Weights of a small contrastive image-text model.
Model: 11.5M parameters, 64-pixel images, encoder arch convnext, encoder norm rmsnorm, encoder activation relu, encoder patch size [4, 4], encoder depths [4, 4, 4], encoder widths [80, 160, 320], text encoder width 256, text encoder layers 6, text encoder norm layernorm, text encoder activation relu.
Rows from block 6 of the image encoder of a small contrastive image-text model, named by matrix and row number. Rows with one number belong to one neuron. Each number is 128 + 32 x the weight over its row's rms, rounded and kept within 0 to 255. All counts start at 0.
After each neuron's rows are labels from the 100 images, of 14848, where the neuron reaches its highest value: "top examples" is what is common among them. Only what is clearly more common there than usual is listed. The data: drawings of small networks of dots and links. In brackets: how many of the 100.
# fc1: MLP up (encoder.blocks.6.mlp.fc1.weight, 960x160), inputs 80-159
# fc2: MLP down (encoder.blocks.6.mlp.fc2.weight, 160x960, transposed), outputs 80-159

fc1.475 [210 166 113 153 127  94 123 152 191 147 140 105 177 149 162 114 131 164 104 124 120 195 147 126  68 192 119 103 176 118 166 104 179 140  88 125  76 140 162 184 161  84  73 123 136 112 166 132  76 200 164 133 128 151  96 125 100  88 163 112 118  89  96  78 126 182 117 161  98 159 138 142 127 195  85 111 133 170 148 125]
fc2.475 [132 113 110 163 151  76 116 206 136 180 124  86 109 122 122 157 174 165 136  74 173 185 229 156 104 168  72 124 106 122  88 141 170 111  92 113 158 186 132 138 150 107  98 150 101 191  81 215 106  95  76  94 173  99 171 124 107  92 158 183  86 167 158 149 147 155 122 112 191  95 135 133 181 131 120 129 105  96 136 140]
top examples: star (39)

fc1.64 [154 119  95 118 102 126  79 107 133 116 169 193  84 127 109 150 118 135 126 118 162 101 124 121  89 130  97  84 109  78 152  92 132 104 116 175 166 125 162 133 112 187  91 112 130 167  95 187  98  85 166 169 143 143 128 100  61 116 112 116 141 124 139 159  89 149 195  76 176  63 128  98 101 136 110  89 131 177 103 128]
fc2.64 [141 122  82 113 131 235 135 155 147 153 191 142  92 124 155  96 133 180  77 155 125 131 173 168 179 140 151  99 169 134 158 142  94 115  92 149 181  97 138 155 133  85 119 103 117 143 137 164 158 141 139 153 124 104 180 101 142 144 144 169  75  92 126 118  86 124 150  98 201 135  84 134 118 141 159 111  93  91  90 107]
top examples: laid out on a circle (81); nine dots (51); complete (41); kind: wheel (29)

fc1.87 [133 147 139 141  90 148 152 170 131 118 101 109  97  79 134 135 137 164 146 131 164 106 113 107  88  73 168 156 176 160 185 144 172  92 172 137 114 136 108 135 150 161  92 202 114 121 153 174 115 162 114 109 101 154 138  85 138 147  80 124  85 127 112  80 124 130 156  75 129 122 119  88  70 185 152 106 157 112 153 135]
fc2.87 [178 122 140  95 120 141 171  51  97  73 117 151 163  84  80 128 183 113 166 182 129 118 159 129 121 140 139 145  89 109 156 158  49 129 126 119 156 114 153 107  87 141 161 109 122 125 153  70  97 160 151 147 100 175 118 195 119 144 165 117 143  90 118 118 137 128  87 138  76 140 197 188 112 146 104 127  86 103 157 123]
top examples: black dots (99)

fc1.212 [167 134 127  90  96 109 160 125 115 162 139  97 135 153 179 123  89  67 155 103 152 159  95 150 140 128  71 119 132 140 166 101 195 154 121 142 126 135  67  87 106 116 132 155 103 171 156 150 146 128  95 104 108 157 138 128 123 160 102 143 108 147 105 160 113 168 115 178 132 114 165 129 111 226 114 157 138 104 135  64]
fc2.212 [104 141 103 128 121  90 105  97 144 131 132  92 127  85 168 101 113 141  71 113 157 153 117 126 127  70 104  97 142 180 123 123 128 136 162  87 122 121 199 114 123  93 101  87 192 158 120  71  99 141 115  88 130 121 132 123 116 128  50 126 173 166 176 107  78 106  88  80 174 153 154 111 119 121 165 147 176 154 114 162]
top examples: star (48); teal dots (40); grey dots (35)

fc1.12 [102 132 147 129 116 100 203 119 133  78 155 103 117  88 162 128 114 112 115 159 115 141  78 100  94  99 143  91 148 193 106 105 117  90 134 136 116 134 185 130 133 180 156 124 145 151 104 215 131 180 141 154 128 128  93  91 125 103  61 113 135 139 211  99 143 162 128 141 120 193  92 139  86 159 125 106 106 121 101 146]
fc2.12 [128 102 104 170 115  84 112 126  79  88 180 200  84 112 103 144  85 116 106 158  94 171 102 127 114 112 152 123 135 145 148 130 157 111 159 127 147 147 127  83  85 116 149 134  74 130 169 115 131 118 128  88  91 139 102 120 108  99 104 126 153 131  52 138 108 147 170 141 164  98 139 142  83 188 177 133 106  50 166 102]
top examples: laid out on a circle (84); blue dots (45); dots: five (42); white dots (32)

fc1.75 [138 153 106 126 101 115 135  98 131 172 120 138 136 153 150 156 106  57  98 162 142 106 161  92 165 108 173  99  74 123 124  91 152 117  86 132 107 173 145 150  92 172 164 115 166 128 128 120 169 120 179 160 155 117 130  75 121 124  95 195 111 189 118 215 114 121 119 112 188 129 118  89 109 104  96  96 197 144  63  98]
fc2.75 [ 42  87 140 118 173  86 251  49 139 120 141  76 134 100 111 148 121 111  46  82 146 150 129 123 115 114 184 117  98 118 147 133 119 139 187 119 118 158 141 136 138 147 162  91  75  99  84 125 135 126 118 110  76  91 124 105 153 165 165 171 106 124 123 116 117  85  44 141 136 185  79 144 129 161 169  96 130 140 186 100]
top examples: blue dots (98)

fc1.615 [135 109  73 156  75 127 147 173 155 113 125 160 143 112 114 112 110 104 157 116 154 147 140 152 177 157  94 182  77 128  48 134 140 125 147 150  93 144 162 140 108 134 149 127 141 153 169 133 111 147  98 133  75 106 148  91 194 136 103 110 114  76 122  85 182 146 110  95 100 179 116 140 116 118  53 111 180 155 143  71]
fc2.615 [104 133 183 110 160 133 141 129  82 124 196 170 120 134 125 112  36 148 118 104 140 151 135 164 148 116 125 157 130 155 162 152  90 168 135 110 113 148 114 136 155 154  98 129 118 121 148  92 123 211  87 106 150 122 180  59 145  82 112 118 126 121 115 105 159 124  77  99 110  72 117 143 146  96 122 195 109 150 155 133]
top examples: blue dots (36); wheel (28)

fc1.764 [171 137  87 115 141 162 217 134 145 157 136 138 131  85 161 153 157 138  95 156 166 179 178 170  78 146 146 113 171 182 154  64 142 127 163  95 124  94 122 155 168 154 121 132 111  70 106  77 156 159  83 137 153  98  95 122 149 130 143 141  85 153  84 160 116 104 111 113 124 109  82  72 138 184 118 145 128 176 126 160]
fc2.764 [ 96  99 136 104 160 166  88 121 100 131 117 141 115 122 181 112 116 165  79 148  90  79 176 139 124 132 133 160 147 109  87 151  99 168 177 116  98 142 151 170 120 134 180 167  99  94 111 178 116 112 159  92 150 108 166 135 126 140  87 182  97 161  95  93  58  80 173 127 108 110 169 152 103 120 108 126 135 106 185 141]
top examples: star (47); complete (31); purple dots (30)

fc1.244 [100 143 121 146  63 183 166 139 127  82 104 137 115 184 122 142 124 141  95 137 142 102 111 136  95 183 154 126 147  72 191 176 122 165  93 100 172 153 111 173 117 146 106 192  90 115 118 147 111 174  97 182 100  75 102 132 151 121  92 121  43 160 124 132  95 128 107 116 106 177 130 136 176 171 115 123 145 150 132 174]
fc2.244 [105  91 111 162 132 123 142 128 145 144 156  96 160 121 131 156 124 158 107 110 108 137 121 145 178  94 157 129 129 176 124 145 138 170 121 135 129 119 181  82 172 126 155 112 115 187 103 107 145 156 138 151  86 191  99  95 140 129 137 105 156 174 136 155 126 140 215  77 119 156 109  49  74 152 164  97 156 171  70 155]
top examples: blue dots (34); black dots (28)

fc1.595 [177 130 122 122 152 119  89 182 235 162 158  83 190  61 182 132 111 122 111 126 130  89 118  77 114 134  91 167 124 117 145 106 135 150 155 128 142 119  83 143 106 166 177 125 123 164  94 182  55 104 204 112 122 115 160 124 103 156 117 126 130 162 138 130  99 131 177 133 162  46 115 124 115 139 131  97 132 165 171 139]
fc2.595 [ 72 167  85 121 163 105 109 155 149 158 121  81 138 134 145 103 129 101 122  93 176 162 136 170 167  25 168 113  83 162 187 120 162 112  94 144 176  94 128 130 157 116 124  70 123  87 188 151 142  97  98 125 166  80 126 140 212 152 151 103 109 103 141 142 118  63 109 164 120 174 132 119 126 124 129 114 148 149 135  86]
top examples: star (36); wheel (26)

fc1.623 [112 176 147  79  75 143 126 136 115 162 117  77  60 125 163 130 103 159 143 136 152 156 144  44 145 134 110 161 122 152  95  79 121 124 153  89 110 109 142 158 126 154 129 116 134  98 115  89 128 163  63 123 122 129 180 132 153 137 151 145 109 158 157 132 131 135 105 155  96 173 114  96 155 164  91 140 167 205  98 100]
fc2.623 [158 132  88  94 130 169 172  66 148  84 116 140 131 130 128 143 127 100 131 177 108 129 111 150 103 109  99 112 125  78 127 141 154 116  58 111 163 101 104 125 117  92  91  72 134  73 120 103 133 116 190  93 142 144 101  97 127 133 155 166  98 190 168 171 140 178  82  83 198 121  60 115 111  98 134  81 111 161  74  89]
top examples: blue dots (47); complete (38)

fc1.546 [100 216 130 107  82 125 117 159 165 107 120 182 113 126 180  98  86  93 159 103 125 120 206 165  75 120 210 124 146 181  81 130 102 113  84  98 139 110  86 143  87 183  97 150 104  91 123 149 153 128 134 101 137 174 136 125  90 123 119  80 133 123 132 153 139 125 141 163 144 130 146  96 111 157  81  99 105 115 154 170]
fc2.546 [103 107 125 107 146 155 172  78 136 134  80 120 118 165 152 114 113 152 125 123 108 138 213 115 150 120 143  86 131 173 110 105 130  68  34 201 109 161  63 118 151 120 110 136  95 140 149 110  49 125 120 215 134 124 160 128 128 194 108 158  89  81 107  83 133 154 155 186 100 145 133  99 125 112  75 128 114 178 161 171]
top examples: black dots (26)

fc1.740 [ 85 175 119 175 173 117 143 111 148 127  94 185  79 135 119 136 140 133 140 107 167 120 101 150 187 125 118 136  65 174 155 130  99 117 112 107  66  80 147 159  94 149  98 113 116 125 122 170  86 149 142  87 149 138 106  52  87 176 191  82 136 179 114 111 150 234  78 162 152  74 124 110  93 148 120 132 142  99 127  90]
fc2.740 [162 103 101 118 110 135 193 109  92 171 150 140  46 170  72 138 150 130 175 119 112 124 136 115 133 178 110 132 158  66 118 117 127 153 116  82 168 134  93 111 139 123 135 107 119 116  90 151 172 145  84 119  97 158 144 150 141  69 148  80 166 111  44 148 131 145 152 140 202 148 157 125 102 118 135 191 107 110 112 156]
top examples: star (38); black dots (27)

fc1.421 [120 193 113 111 214 155 108 130 127 132  83 129 177 133 183 102  64 126 132  82 137  83 164 162 143 131 170 118 174 169  95  86 103 168 168 132 170 114  98 112 155 187 123 159 117 112 136 184 179 138  99 121 144 169 107 129 108 151  76  86 143 109 168 108  96 150 106 117 148 159 112 138 137 153 152 119 159 114 118 196]
fc2.421 [163 153  66 176 105 109 146  85  92 105 128 134 142 150  84 176  97 123 209 147  81 153 150 170 127 100 107 153  92 100 143 112 150 115 131 114 132 137  36 146 148 166  67 158 118 137 101 135 159 140  77 129 144 101 141 109 100 121 128 114 125  84 129 165 132 144  56 125 166 130 193 178 124 180  83 163  89 152 100 130]
top examples: black dots (34)

fc1.1 [151 145 106 109 112 117 122 168 183 107 123 131 164 139 202 104 177  71  70 151 121  98 173 113 101 156 107 149 111 115  73 129 100  79  96  94 154 172  97 132 125 144  72  92 152 173 136 151 178 145 132 161  89 107 166 134 149  87 135 160 152 108 189 100 140 138 108 108 141  80 120 155 103 113  58  91  99 133  65 180]
fc2.1 [100 153  73  82 149 121 160 121 172 103 133 152 128 127  93  92 139 149 122 125 140  88 167 185 173 127 107 155 153 112  95 164 166  82 142 150 150 112 142 124 116  94 134 110  88 174 132 121  99 125 123 119 138 161 132 150  91 152 121 182 117 217 116 177  72  61 147 116 115 109 163 121  95  41 157 127 128 127  98 190]
top examples: star (41); yellow dots (26)

fc1.72 [137 174 122 112 112  71 165 183 173 122 163 155  70 146 164 109 155  84 130 172 135 136 109 162  88 139 176 192 201 109 131 123 113 121  70 127 158 163 147 153 135 170  95 112 131 148 167 180  94  87 122 109  85 165 147 111 154  76 114 165 141 155 142 177 134 130  81 115 169 158  76 136 142 130 100 128  80 158 108 142]
fc2.72 [ 85 195  92 170 129 115 103 144 129 145 176 103 115 137 144 162 165 132 130 169 124 147 161 184 173 106 180 153 122 137 182 176  86 124 142 129 114  90 150 129 174 110 152 189 123  96 103 114  75 152 121  82 115 119 142 173 175 145 116  86 185 113 162 156 145 136 179 118 141 131 131 134 152 123 133  99 169 117 134 114]
top examples: blue dots (38); tree (28)

fc1.162 [128 141 111 184 166  88 147 143 175  97 193 138 163 111 197 175 121  83  97 109 137 112  98 156 126 158 133 103 106 125 168  98 157  93 144 150  68 115 156 138 170  73 131 102 144 103 157 165 120 163  94 156 110 162 140 109  83 165  73  91 128 164  97  79 170 134 146 106 161 128 152 107  71 113 109 106 125 140  57 195]
fc2.162 [181 175 132 122 150 167 135  86  59 124  96  89  73 116 123 160 134  99 145 132 149 165 136 144 103 130 135 100 130 193 151 160 121 112 102 118 117 103 173 182 166 165  78 193 146  96  89 164  80 105 159 196 108 126 121 123 140 113 158 234  84 181  86 110 123 133 171 164 138 113 135 128 162 137  75 179 102 152 132 108]
top examples: star (43); complete (32)

fc1.94 [147 113 100 144 148  69 170 130 138 158 143 118 138 100 170  84 129 188  96  65 146 115 123 107 182 106 129 213 120 179 123  82 168 110 174 137 106 137 103 156 142 113 120 204 125 164 139 204  88 104 128 138 147 140 137  82  96 127 176 135 132 107 150 162  94 224 118 169 151  97 134 130 129 157 129 165 171 207 154 119]
fc2.94 [119 183 105 141 136 143  93 184 115 149 163 189 188 141 106 133  73 131 131 149 152 176  92 111 195 117  55 131 157  84  68 114 153 122 105 187 166 134 142 110 162 135 115 101  91 182 142 131 105 134 127  86  91 178 151 116  87 187 135  61  88 127 123  87 149 179 149 146 133  75 136 153 190  92 144 145  69 112 101 118]
top examples: black dots (44)